From a checkpoint of a small image classifier.
Model: 6.07M parameters, 24-pixel images, norm layernorm, patch size [2, 2], layers 14, width 256.
Rows from block 4 of a small image classifier, named by matrix and row number. Rows with one number belong to one neuron. Each number is 128 + 32 x the weight over its row's rms, rounded and kept within 0 to 255. All counts start at 0. After the name is the row's rms in percent of the matrix's.
After each neuron's rows are labels from the 100 images, of 14976, where the neuron reaches its highest value: "top examples" is what is common among them; "lies over" is the class under the peak. Only what is clearly more common there than usual is listed. The data: rendered made-up planets. In brackets: how many of the 100, against the usual share in percent.
# fc1: MLP up (model.blocks.4.mlp.fc1.weight, 768x256), inputs 0-127
# fc2: MLP down (model.blocks.4.mlp.fc2.weight, 256x768, transposed), outputs 0-127

fc1.439 093 [ 55 126 160 193 153  90 195  93 107 132  95 109 158 115 125 107 123 126 108  69  90 112 234 131 122  80 127 105 135 107 120 163 137 145 142  99 124 119 143 125 160 106  76 117  99 111  83 156 121 167 178 154  90 119 165 123 147 106 147 106  95 101 124  65 167 134 148 138 136  73 166 110  53 152 165 124 134 162 144 124 160 140 144 181  85  79 101 123 188 108 231 149 126 151 115 164 102 120 114 158 160 173 155  68 103 120 112 146  75 129  67 161 184 144  79 131 142 108 113 104  73 147 156 115 123 205 142 108]
fc2.439 075 [192 151 157 134  89 154  85 100 177 151 168 169 176 109 142 131 167 156  94  92 144 164 125 118  93  97 151  84 110 120 108 110 104 120 155 113 182 139 124 131 112 145 104 157 169 129 152  49 156 120 117 131 177 110 109 110 145 156 122 144 111  83 137 154 166 121 139 128 163 155  80 101 139  98 153  71  94  97 174 154 113 158 106 138 125 161 145 140 114  98  54 130 113 142 170 112 123 166 157 114  88 139  97 167 142  76 176 148 100 155 211 128  85 115 100  94  95 138 103 147 136  26 113 149 150 138  73 140]
top examples: lava world (78 vs 14.7); rings (72 vs 33.7)
lies over: planet (53 vs 22.3)

fc1.422 114 [104 150 133 127 129 102 153 161 136 146 173 126 157 117 125 158  92 182 129  99 122  88 175 115 130 173 199 121 127 128 152 136 187 150 149 118  95 168 108 137 131  82  52 147 148 138 104 114  63 151  87 207 118 207 183 147 134 176 138 108 105 162  89  93 186 129  83 108 132 118 190 123 129 165 111 179 148 156 127 110 122 117 141 148 111 122 114 106 147  91 108 144  90 133 199 148 173 102 132 137 106 132 113 124 129 169 146 133  81 108 102 143  94 143 143 120 135  97 178 160  68 197  82 100 145 120 119 165]
fc2.422 110 [113 174 152 141 122 116 124 106 113  43 119 121 178 141  62 106 139 124 141 117 125 116 135 138 101 225 148 148  82  95  97 183 116  79 114 144 216 136 177 129 104 144  61 161 138 156 138  78 157 151 118 128 121 126  97 157 135  89 123 124 130 163 155  80  91 193 126 106 121 148 105 130 138  74 148 142 121 141 161  87 182 156 125 109 137 143 118 168  75 146 115 143  76 112  91  86 133 181 155 124 170  92 102 115 144 119 183 136 104 177 143 123  99 104  87 126 114  83  72 110 153  71 101 116 109  76 118 135]
top examples: crescent (74 vs 24.6); cracked ice world (70 vs 14.1)
lies over: planet (73 vs 22.3)

fc1.440 099 [193  65 105 147 135  87  92 156 108 126 141 189 152 143  78 177 103  96 106 145 147  79 191 136 134 100 147 160 115 114  98 106 114 133 133 117 158 104 169 104  74 115 142 115 132 125 141 178 168 108 140 177 101 169 122 111 122 133 103 127 121 114 170 189  98 137 202 153  49 112 129 160 117  98 182 157 111 147 102 113 100 195 155 101 116 123  81 148 156 107 123 178 116 139 160 156 118 126 124 160 138 149 131 126 220 142  90 121 134 115 128 157 120 181 138 157 162 161 129 190 133 198 151  91 156 131 119 145]
fc2.440 110 [ 75 132 128 133 113  72 142 127 139 149 135 159 189 123 138  76  47  93 151  93 171 165 163 138 147 110 127 114  80 151 104 189 116 109 128 118 125 106 116 146 179  82  97  90 101  72 117 126 132 116 114  96 180  94 123 122 130 101 114 198  70 103 159 170 108  93 157 165 178 159 126 152  86 142 141 163 123 149 142 136 131 124 140 172 151 147  99 103  94 128  86 138 107 129 143  79  72 156  99 196  67 119 120 183 136  97  99 114  85 160 121 183  79  93 163  70 121 171  81 123 166  59 141 162 118 139  96 127]
top examples: ocean world (96 vs 14.4)
lies over: planet (88 vs 22.3)

fc1.677 107 [133  97 115 143  84 128  52 120  97 136 166 130 134 138 148 173 141 119 124 119 116 139 113 123  99  85 192 123  67 118 143 196 150 141 116 138 136 123 104 134 148  97  85  78 149 119 143  94 187 104 105 149  81 142 109 161 151 138 135  89 109 162 153 141 206 150  91  94 108 101 208 129 163 140 186 164 100 189 153  89 111 148 114 147 122 135 101  79 129 135 134 198 150 139 100  72 129 120 169  91 173 156 115 133  77 138 133 148 149 129 169 127  57 168 103  85 144 163 166 191 114 107 123 106 121 145  95 121]
fc2.677 100 [150 146 133 137 107 112  73 135  85 136 117 172 119 135 186 109 138 152 102 141 131 138 175 202 136 115 154 159 156  46 142 165 170 153 124 142 145 113 115  90 156 136  81 151 151 117 142 144 145 180 133  83  82 156 126 155 162 105 168  92 114  69 108 115 119 134 128 152  85 132 131 146 132 182 114 138 141 216 203 106 113 146 127 214 166 148  64 122 142 144 145  99 158 144  83 106 137  79 119  82 158 122 161 120 123 105 131 153 134 118 117 146  70 160  90  39  83  77 106 143 117 161  84 145 152  91  98 150]
top examples: polar caps (99 vs 26.6); desert world (75 vs 13.8); full (53 vs 25.3)
lies over: planet (99 vs 22.3)

fc1.405 101 [101 100 129 136 138 110 155 136 126 126 170 131 202 161 122 134 101 131 109  99 121 139 135 128 149 117 181 121 114 154 182 167 122 166 110 178 134 133 214 126 101 182 122  69 141 142 119 148 185 131 101 203 120 116 206 104 122 161  97 115 140 152  80 124 180 135 132 116 125 133 149  95 112 141 116 142 117 154 184 128 118 122 136 142  95  71 176 110 179 100 166 127 156 156 154 112 165  89 134 145  85 139 121 132 115 119 163 111 154 156 146  85 121 146  95 194  95  79 147 151  70 153 143 126 111 117 132 116]
fc2.405 118 [116 134 137 138 137 141 168 138 154  82  92 124  72 138  57 191 111 129 110 119 138 136  79  49  97 121 125  98 119 139  77  58  67  75 124  77  87 121 119 140 118 111 104  99 108 107 147  86  72  89  95 123 141 129 121 172 128 125 104 136  94 143 126 154 134 157 118 172  56 143  85 152 142 107 160 137  93  82  66 160 139 158 119  61  97 197 112 120  73 123  63 152 131 139 128 119 105 165 156 119 110 139 111 144 101 152 102  90 144 126  87 116 139 101 160 129 138 159 161 123 147 107 121 156 141  95 131 119]
top examples: ocean world (66 vs 14.4); kind: desert world (31 vs 13.8)
lies over: planet (100 vs 22.3)

fc1.478 102 [ 87 142 148 136  80 112 133  96 175  67 101 125 168 137 135 178 126 195 184 135  95 131 125 134  95 143 112 156 166 119  96 179 126 154 132  85 220  87 119 133 122 131 136 111 139  82 125 105 150 118 116  98 133 111  93 127 129 157 115 122 162  97 194 190 113 126 207 108  75 100 162 169 151 123 125 109 165 142 101 218  82 120 173  93  88 144  52 113 123 142 137  90 160 122 105 127 182 162 135 118 154 180 123  97 112  97 116 125  58 135 131 150 105 120  65 155 162 128 115  89 132 129 117 128 108 148  55 122]
fc2.478 087 [105 127 110 127 137 158 143 145 149 136 100 125 121 108 176 111 139 115 137 104 136 113 145  99 164 104 113 132  97 135 133 137 130  98 103 186 101 187 104 103  61 114  54 144 128 123 181  71  94 118  91  69 102 162 161 162 101 146 100 142 116 146 131 111  87  98  80 131  83 175  71  93 116 154 158 145 111 102 158  91 144 132 125 110 153 121 168 144 159 139  88 151  80 151 183 134 128 194  90 156 146 110 152 173 153 139 136 139 148 193 154 126 114 123 177 136  71 130 166 147 118  97 135  99 130 137 118 117]
top examples: rings (62 vs 33.7); cloud-covered world (36 vs 14.5)
lies over: planet (64 vs 22.3)

fc1.364 110 [ 88 129 144 120 138 194 171 135 109 122 125 158 129  99 131 128  61 141 103 142 146 141 115 160 226 133 167 139 110 155 140  89 155 140 129 137 141 118  52 149 110 100 164 136 139 147 126  86 151 134 117 161 105 172 138  87 124 153 121 129 133 156 169 120 143  78 163 117 146 194 184 125 132 135 184 163 103 190 152 150 165 170 122 160 180 143 116  73 166  91 174 149 165 196 131 145 155 195 126 151 143 127 111  79 180 171 174 121 127 118  91 178  89 128 157 133 155  94 167 129 118 107  92  60 130 129 144 111]
fc2.364 108 [118 125 145 186 113 156 179 175  69 149 113 189  86 117 159 121  81 150 163 105  83 171 146  82 148 117 115 107 134  88  84  85 128 215  82 134 108 161 106 169 140 142 126  98 111 115 188 111 118 104 151 126 132 133 212 139 113 142 159 181  74 164 142 153 137 155 159 126 146 115 118 155 140 137  98 162 146  83 155  66 161 161 118 118 120 194 131 116 192 148 115 129  89 141 174  92  63 144 104 174  91 117  72 162 112 157 158 170 164 122 177 155 164 111 200 107 164 105  74 106 157 136 156 138 201 107 115 154]
top examples: lava world (80 vs 14.7)
lies over: planet (84 vs 22.3)

fc1.39 103 [139 124 109 171 120 103 135 174  63 141 129 103 122 179  58 110  67 133  62  83 182 138 149 136 108 125  96  84 139 162 118 120  92 119 118 109 121 105 130 158 121 123 115  83 107 146  80 172  93 122 123 104  73 140 215  93 161 100 166 140 176 149 154 122 108 178 126 114 119  92 153 190  73 113  91 160 109 151 140 143 110 164 167 144 102 143 112 124 150 107 153 103 120 125 138  84 118 114 112 138  70  91 143 167 143 130 174 106 138 156 107 134  62 144 150 125 136 152 102 158 115 134  93  62 111 199 144  97]
fc2.39 104 [116  87 168 146 119 175  91 117 159 148 132 152  85 139 186 161 132 167 116 163  78 136 185  92 126 120 168  83 123 158  98  95 184 128 117 131 123  89  55 125 107 112 130 131 117 131 137  87 155 137  70 126 118 227  53 125 157 167  84 117  83 114 157 143 105 138 165 157 122 177  90 140 141 107 171 107 124 107 175 143 118 107 136 129  90 143 211 162 142 127 133 145  88  85 126 130 110 151 191 184 123 136 109 154 134 122 158 108  55 182 187 156 128 125 175  89  91  70 193  82 121 120 145 137 158 166 156 187]
top examples: crescent (75 vs 24.6); cloud-covered world (41 vs 14.5); cracked ice world (35 vs 14.1)
lies over: planet (79 vs 22.3)

fc1.627 117 [ 88 145 165  88 178 135 134  91 118  95  50 151 146 101 163 143 146 194 105 134 138 161 132  98  90 120 103 169 129  86 115 150  82 136 163  55 159  76 126  87 124 204  99 150 131 147 122 161 179 173  92 149 126  99 148 163  97 133 100 138 162 105 152  81  89  90 179 115 153 144 101 192  92 188  97 145  79 126 122  42 142 118  71 129 109  97 100 175  97 152 122  39 150 111 143 130 174 133 138 112 140 139 159 142 126 159 184  89 126  88 104 154  94 127 112 121 167  94  82  68 142 145 119 122  99 159 137 152]
fc2.627 088 [126 100  96 133 142 103 100 123 108 139 118 180 114 120 120 109 141 138 128 117 149 119 128 122 108 165 193 112 109 124  94 140 174  74 101 155 179 114 127  59 109 124  87 136 113 114 108 114 115 109  98  97 112 134  73 156 118 109 132 105  80 167 173  75 130 107 104 133 138 197 142  99 144  78 159  86 102 128  72 215 139 165 170  56 125 215 151 134  96 112 157 119 108 157  75 125 119  99 147  79 171 128 100 106 110 142 110 120  81 153 126 122 130 106 115 119 109 170 120 125 121 104 172 121  81 116  58 117]
top examples: glowing rim (72 vs 40.1); ocean world (65 vs 14.4)
lies over: planet (77 vs 22.3)

fc1.188 107 [182  99 143 119 153 125 107 130 110  98 171 111 127  94 137 172  94 100 141 154  97 167  85 146 128  89 129  80  92 108 155 199 124 158 167 162 106  85  57 146 173  76 140  54 170 108 103 103  94 115  85  76 109 165 133  77 100 193 137  39  97 133 138 152 120 134 133 138  76 164 220 164 190 131 168 130 103 156 128 138 120 112 121 127 112 141  98 107 137 131 114 140 118  99 161 129 114 115 110 124 123 153 169  95 140 181 145 166 148  82 179 127 107 146 113 119 132 182 160 158 110 113 124  83 163  79 111 118]
fc2.188 087 [123 118 171 130 121 143 151 143 189 154 145 159 161 130 161 138  95 103 118 120 168 121  83 137 127 182 171 106 176  61 121 169 158  86 104 140 123  50  93  81 156 142 111 165 121 194 113 177 101 138 158  90  92 120 125 147 112 118 113  85 136 136  91  77 128 177 163 123 122 119 128 197 120 173 175  64 145 190 197  88 150  80 165 130 125 159 132 152 161 129 112  93 114 143 131 140 104 128 151  92 159 164 131 103 117 138 119 110 103 126 105 124   6 118 123 115 127 166  95 100 138 215 128 146 159 107 127  94]
top examples: polar caps (66 vs 26.6)
lies over: planet (81 vs 22.3)

fc1.231 099 [101 125 136 108  89 124 143  46 139 112  79 135  78 135  89  90 120 166 122 146 113 113 192  78 105 156 146 157 136  90 167 204 156 163  89 152 186  89  91 123 147 143 160 107 129 109 127 193 104 128 107  93 143 117 127 134 105 117 101 124  83  76  89  96 108 148 126  82 121 149 132 159 173 189 123 114 169 177 181 131  87 129 116 117  92 111 133 134 124 134 111  76 127 106 163 110 157 178 120 156  98  69 123 139 148 123 124 149 107 126 105 116 134  72 109 105 150 106 110 133  80 171 155  97 124 190 132 137]
fc2.231 084 [131 131 132 159 147 153 111 127 114 149 118 156 149  86 152 135 135  80 125  98 106 153 162 159 128 127 126 141  95  85 128  81  96  27 170 123 130 148 119 149  95 143  68 124 151 111 107 102 171 154 139 129  34 118  92 169 146 144 126 123 141 168 116 159  81 103  61 142 147 129  58  95  81  95 132  92  77 124  86 168 174 145 121  87 123 137 129 113 129  76 123 150 125 163 122 136 148 123  92 107 185 179 148 106  80 121 152  83 162 126 124  80  87 154 126 168 102 148  97 123 175  83  92 158  76  77  85 119]
top examples: lava world (89 vs 14.7); glowing rim (71 vs 40.1)
lies over: planet (88 vs 22.3)

fc1.328 102 [157 156 145 162 107  67 139  65 138 125 161 134 102 154  72 150 122 183 126  99  89 134 125 145 186 148 141 143  65 189 156 126  97 109 140 164 116  62  65 177  96  99 109 148 127 179  95 131  96 165 156 141  97 153  78  81 184 144 165 127 114 182 132 214 139 136  95 131  69 131 155 113  80 111 116 149 114 114  99 151 159 110 105 158 151 104 126 191 185 119 155 105 164 129 120 137 153 165 103 136 161 172 125 131 135 159 155 157 185 141 121 138 179  83  93 150 129 174 126 148 140 156 102 165 169 157  74 137]
fc2.328 088 [ 72 131 119 159 111 162  81 113 164 108 147 130 162 121 160 135 108  86 131  88 132  99 206 178  86 111 120 104 125  82 130 209 154  40  45 164 138 128 163 121 106  90 118 115 179 141  94  85 100 120 114  58  95 131 124 152 141 118  89 113  88 166 127 125  39 121  75 145 188 216 111 144  51 119 142  95  75 122 109 105 109 137 141  99 126 125 153 133  89 122 100 117  87 151 117 125 114 128 132  93 159 100 121  91  95 137 143 137  64 120 132 138  84 116 108  80 123 152  99 147 148 124 131 147 101  93  70 148]
top examples: polar caps (81 vs 26.6); ocean world (39 vs 14.4); cratered rock (35 vs 14.1)
lies over: planet (92 vs 22.3)

fc1.624 106 [ 79 123 136 132 163 119 120 132 121 137  94 146 137 116 137 133 145 160 112 113  84 123  98  93 179 157 125  86 116 131 136 151  56 140 118 146  72 103  95  93 132 126 170 143 147 112 164 125 143 155 165 130 165 158 141 170 145 126 145 131 149 126 119 131 172  80 142 207 129  92 155  80  85 138  66  83 100 141 105 171 166 116 110 139 136  87 112 100 143 111 143 167 119 109 102 136 113 156 137 134 107 187  62  91 106 117 135 170 127 170 126 154 116  96 151 120 123 113 112 130 121 138 142 149 152 124 157  87]
fc2.624 102 [119  98 157  82 146  88 108 122 164 137 102 118 108 155 148 100  99 159 113  78 144 171 128 112  78 137 104 129 181 151 127 146 132  46 172  98 155 112 162 160 138  72  86 151 141  92 107  79 178 153 187 173 109 111 119 108 122 178 130 162 119 147 137 146 134 140 197 103  99 205 123 119  81 131 120 122 155 105 146 156 134 157 143 110 129  88 161 152 104 125 113  91 128 119 156 136 171 117 147  64 150 136 150 194 142 150 196  89 146  81  92 107 148  54 123 125 107 113 102 104 141  98 131 142  95 115 134 145]
top examples: lava world (73 vs 14.7)
lies over: planet (89 vs 22.3)

fc1.140 099 [ 99 177  65  85 120  82 144 148 138  56  62 179 189 126  86 112 191  89  93 185 128 143  81 156 121 144  97 128 102  94 130 164  62 150 109 139  50 103 104 147 162 122 129 112 136 110 165 153 162 161  88 163 125  97 140 110  92 128 147  74 173  93 125 143 136 105 141 106 168 130 158 142 140 102 121 105 125 163  91 117 121 147 127 124  97  53 148 156 127  81 144 124 134 138 121  91 146 176 113 194 131  92  71 178 199 116 113 153 131 112  89 134  98  85 112 186 105  76 186 156 126 193 118 108 153 144 164 144]
fc2.140 129 [159 147 174 128 173 120 125 180 152 155 144 171 106 118 180 154 120 123 124 149 135 130 161 190  93  72 117 148 185  98 106 153 131  67 117 139 117 147 115 116  96  99 128 151 167  90 157  99 165  86 196 113 124 107 180 149 175 127 139 106 138 116 180 148 145 125 125 149 134 180 145 145 155 155 163 137 132 188  22 168 156 130 144 116 120 122  43 130 110 144 118 114 125 140 143 117 113 168 129 134 103 142 155 104 137 138 130 125 174 152 146  94 175 170  83 109 116 128 173 105 102  83 113 158  98 149  90  79]
top examples: glowing rim (99 vs 40.1); cratered rock (42 vs 14.1)
lies over: planet (50 vs 22.3)

fc1.153 106 [ 81 121 125  91 148 162 115 126 139  62 143 136 143 115 116 203  86  76  85 154 128 138 139 134 141 120 167 156 152 136 157 163 175 166 141 104 133 160 118  79  90 167 128  90  86 185 164 119  76 135 133 147 121 135 116 118 103  89 138  96 135 113 108 120 111 139 146  64 119 110 104 143  75 130 151  97  53 209 144 137 189 140 122 142 150 113 142 137 103 149 142 134 124 120 129 142  91 179 106 126 134 188 138 184  93  62 157 102 137 165 146 133 126 173 170 150 148 133 169 197 127 123 166  99  87  86 135 123]
fc2.153 111 [127  84 161 124 159 120 140 125 142 145 148 195  96 106 126 166 163 110 152 113 155 104 166 194 127 138 201 158 169  61 128 107 172 162 176 150 126 138 106 121 166  99  98 112 115 138  96 127 115 161 109  67  61 190 148 104 143 117 102 118 136 147 195 139 108 120 160 118 116 136 186 170  62 109 143 154 138 128 179 189 147 128 113 171 122 164 110 121  35 189 108 145 130 133 155 114 132 149 145  67 124  98 136 153 102 101 132  89 152 119 124 152 144 161 116 107 151  83  86 156 110 106 176 116 136 125 138 182]
top examples: ocean world (99 vs 14.4); full (57 vs 25.3)
lies over: planet (100 vs 22.3)

fc1.530 098 [143 152 176 125 135 153 152  97  67 130 181 108 121 167 182 110 100  66  63 222 153 150 138 119 165  81 145 160 111 111 152 109 114 110 105 112 105 122  38 143 151 109 118 105 125 139 160 119 132 103 110  67 104 110  92  93 147 125 170 179  59 139 122 136 157 144 176 148 161 127 194  89 130  59 177 158  97 153 110 149 157 134 159  85 141  92  93 102 119 134 189 174 101 127 115 139 117 179 127  98 144 149 144  99 202 128 123 203 109 117 110 190 141 221  93  94 152  99 138 166 117  88 126 115 155  88 159 105]
fc2.530 076 [119 178 129 149 113 106 143 166 117 162 136 136  99 157 188 113  78 149 157 126 162 135 148 101 146 108 140 125 102 146 102 123 180 124 115 173 121 128 113 104 128 121 117 107 134 146 153 125 115 147  89  41 141  88 131 125 153 148 144 115  76 134 110 130 116  84 104 107  98 186 115 144 101 136 122 137 103  81 123 111 160 121 107 178 100 178  86 135 152 154 113 129  82 162  78  82 175 186 153  88 175 173  93  82 199 150 132 166 138  81 117  97  64 133 143  55  82 101  94 165  99 139 135 158 133 192  66 128]
top examples: crescent (52 vs 24.6); lava world (35 vs 14.7)
lies over: planet (92 vs 22.3)

fc1.17 104 [133  45 141 112 158 125 170 151  80 115  63 160 154 121 144  62 107 157 117 199 100 136 117 134 151 133 158  75 119 133 138 148 125 140 161 120 133 125 113 121 124 130 132  67 148 115 144 123 166 129 114 114 156 103 160 131 164 141 104 176 121 169 138 103 173  91  99 167 114 144 171 154 120 170  75 153 113 115 122 155 153 137 155 146  91 160  67 102 139 128 151  80 163 127  81 117 119 193 155  82 106  94 129 155  99 140 139 104 151 123  88 154 192 169 188  80 114 164 111  83 122  50 116 104 147 101  77  79]
fc2.17 132 [115 109 168 117 100 127 132  96 121 223 152 123 139 154 132 162 119 116 144  88  95 195 139 146 121 118 128 145 193 188 122 139 117  84 138 162 118  83 144 142  76 156  74 142  86  92 185 169 178 170 173 166 125 116  66 146 146 105 113 163  52  94 135 130  85 145 186 130 113 203 163  75 130 139 121 113  99 119 163 102 146 148 127  83 162  98 138 181  39 124 125 115 148 114 175 145 129  71 132  98 168 161 147 146 166 162 167  81 174 109 142 135 140  29 137 151 150 142 111 100 103 143 159 154 133 102 159 140]
top examples: rings (60 vs 33.7); banded gas giant (53 vs 14.4)
lies over: planet (61 vs 22.3)

fc1.544 081 [114 179 128 196 191 153 106 140 128 127 211 120 136 180 127 112 117 175  91 155 154  96 127 133 172 150 148 156 136 115 158 145 108 119 139 115 147 104  75 142 117 151 187  78 118 157 167 130  90 135 166 129 218 126 150 104 136 136  49 114 150 143 109 114 133 105 138 130 133  59 135 146 135  94 123 145 169 171 141 149 159 113 146 107 127 113  74  83 144 141 170 129 142  56  72 148 132 102 103 187 112 156 123 104  80 111 118 127  98 126 103 182  99 118 110  91 163 167  95 162 139  30 120  92 124 113 154 117]
fc2.544 109 [128 137 172 166 127 169  74 117 191 109  87 152  84 113 154 152  94  82  81 143 152 157 147 146 122 173 141 151 135 116 116 103 149 136 147  75  62 143 106 184 134  86 174 131 110  75 129 122  92 164 120 116  76 158  39 128 169 140 173 159 137  85 117 127 159 129 111 115  96  93 112 172 125 129 118 132 133 161 143 105 127 105 102 151 110 118 141 116  54 150 126  73 122 131 145 195 123 158 124 129 146 146  91  74 114 129  98 119  99 126 165 159 156 127 133 138 182 172  99 194 130 108 132 137 107  69 120 152]
top examples: ocean world (79 vs 14.4)
lies over: planet (95 vs 22.3)

fc1.543 096 [ 96 190 110 122 145 136 171 128  92  95 134 142 151 181  87 132 175 107  68 109  84 134 114 186  99 124  98  84 137 181 191 151 162 150 152  87 100 108  50 125 145 101 133  61  93 127 117 129 148 119 136 159  71 142 113  62 157 136 149  78 155 101 143 148 139  63 110 148 230 107 139 111 123  94 122 139  68  96 107 121 152 148  97 151 104  85  97 185 159  88 118 158  94  86 118 124 123 114 134  88 150 154 195 138 120 110 140 114 153  81  85 200 108 173 151 170 147  96  79 133 143 120 126  44 101 157 108  88]
fc2.543 112 [166 134 142 127 153 144  87 166 136  91  82 128  88 142 160 161 139 123 129 130 179 135 130 129 112 112 145  92 122 120 114  62 162 132 149 113 203  91  33 162 117 108  80 137  83 148 212 159  74 112 120 119 136 162 146  87 111  72  62 100 155 127 191  71 140 156 116 173 138 130  95 162  98 144 112 105 110 122 154 119 175 137 174 100 101 114 116 125 173 109 107 182  65  97 141 120 142 135 206 158 145 138 167  98  56 151 127  77 106 181 171 128  84 129 160  97  75  99 114 147 116 103 108 137 177 161 122 124]
top examples: crescent (92 vs 24.6); cracked ice world (89 vs 14.1)
lies over: planet (100 vs 22.3)

fc1.466 092 [ 75 138 167 168 132 139 158 129 165 150 141 133  94  88  95 100  95 129  73 127 133 130 164 171 209  66 131 160 125 140 133 153  93 181 129 153 155 122 106  94 142  80 194 111 146 140 135 146  84 135  72 144 109 137 166  91 128 122 137  93 127 205  96 127 107  93 110 152 104 107 109 114 144 136  78 154 154 161 135 181 121 190 141 142 146 130  88 100 153 130 148 133 121 190 117 130 111 140 129 168 188  95 129 133 129 144 144 120 131 169 130  62 114 120 122 123 148 176  87 167 124 158 112 151  91  87 171 136]
fc2.466 111 [128  98  94 131 122  87 130  87 156  91 138 103 144 131 127 205  56 191 117  71 137 176 155  72 115 158 147 104 126 128 114 158 201 104 171 111 123 158 104 134 127 145 140 133 139 177 142 179 204  85  95 186 125  60  68 127 185 100 131 141 137 145 131 157 183 116 143 102 130 117 160  83 113 131 149 160  77  45 122 117 122 138 144 147 132 108 158 141  94 161 132 108  75 109 146 145 179 125 128 149 112 120 151 156 166 162 131 124 120 122  86 135 160  98 139 156 127  94 123  94 172  71 124 120  90 167  95 126]
top examples: crescent (52 vs 24.6); lava world (39 vs 14.7)
lies over: planet (51 vs 22.3)

fc1.89 108 [110 170 129 121 141  91 207 166 131 118  87 136 103 134 137 140 106 109  76 117 172 149  98 104 169 160  89 150  64 136 120 135 156 119  99 158  83 115  75 139 133 151 132 168 122 150 175  90 111 112 104 157  85 159 173 105 213 155 132 155 149  99 179 158 192 106 202  83 138  90 175 130  66  76 157 119  92 144 113  92 146 161 127 124 132 109  86  57 182 140  98 192 129 135 162 145 110 145 133 118 117 149 108 130 120 143 164 118  96 113 163 128 112 143 174  89 122 152 170 103 139 128  85  93 130 111 101 107]
fc2.89 084 [137 159 145 170 156 161 172 158 170 203 114 107 144 132 184 108  63 112 139  87 120 171 170 116 153  67 111  78 151 103 110 120 138 148 102 141 125  85 132 140  82 135 121 140 120 144 189 127 140 157 127  50 154  53 153  82  86  91 107 160  77 119 127 118 133  99 154 143 115 171 158 164 120 117 144 139 114 122 169 108 135 202 141 181 149  96 126 110 148 137 157 165 122  99 164 121 147 112 125 119 123  88 112 100 124 126 126 165 115 120 166 136 137 110 120 180 104  86  76 136 140 174 175 158 152 170 116 121]
top examples: ocean world (76 vs 14.4)
lies over: planet (83 vs 22.3)

fc1.675 102 [114 167 177 145 104 111 122 129 176 135 120 146 154 112  86 121 132 165 129 136 192 103 120 104 179 125 111 113 115  84 130 130  91 122 154 102  87  74 109 156 133 127 174  70  93 126 150 118 143 156 118 143 162 133  98  93 134 103  99  94 160  70  94  92 145 129 195 104 150 101 124 195 114  69 204 132  74 150 151 125 143  81 114 155 141 136 176  81 109 126 126 154 163 161 122 116  97 111 128 100 169 130  96 143 158 187 118 108 125 184 129  67 130  89 155 146 132 155 173 200 134 139 133 120 159 155 168 140]
fc2.675 130 [133 118 138 131 115 114 123 149 122 180 118 156 118 135 167 121  76 108 164 102 127 152 139 120 108 130 143 122 121 137 125 149 139 178 163 173 125 179 175 118 143 188 104 162 172 153 187 115 206 128 178 107 127 116 137 141 179 146 147 177 138 184 155 188 145 108 175  96 127 138 123 116  82 176 112 131 169 104  61 149 138 150 112  95 150 165  90 148 169 128  90  85 100 162 158  75 147 183 106 151 106  88  84 172 208 149 130 140 129 159 171 152 190 102  91 138 157 171 135 122  93 147 135 165 108  73 165 128]
top examples: ocean world (95 vs 14.4)
lies over: planet (88 vs 22.3)

fc1.18 113 [154 120 120  56 158  96 127 106 214  95 113 183 157 122 131 107 134 115  89 106 120  88  97  85 143 142 136 104 102  83 176 138  96 165 133 105  64 161 139 122 108 142 134  77 116 127  63 123 214 127 125 161 106 123 100 114 135 123 122 177 140  84 116 135  89 102 152 125 134 140 164 154  90 177 116 105  80 111 130 133 155 114 106 116 155 128  57  77 115  93 119 112 139 226 125  70 133 163 131 162 132 166  81 135 183 117  83 106 135 163  61 111  95  85 109 155 136  91 161 121 150 118 116  92 138 168 160 145]
fc2.18 117 [110 116 150 135 116  78  95 161  68 153 143 182 132 100 154  90 117 123 140 115 130  91 185 144  64 108 122 123 115 158 123 189 143 147 161 201 116 103 100 169 123  81 118 204 220 104 176  88 186 107 159 103 109 138 169 133 172 109 150  91 110 179 134 111 162 143 141 121 153 149  86 102 101 120 118 131  95  91  64 118 173 139 134  73 164 155 132 171 155 143 115 112 113 158 198 140 134 171  99 169 128  94 117 153 133 157 150 140 136 183 192 101 125  91 148 119 140 178  96 123 104 111 104 163 127 159  71 125]
top examples: glowing rim (92 vs 40.1); cratered rock (35 vs 14.1); lava world (33 vs 14.7)
lies over: planet (78 vs 22.3)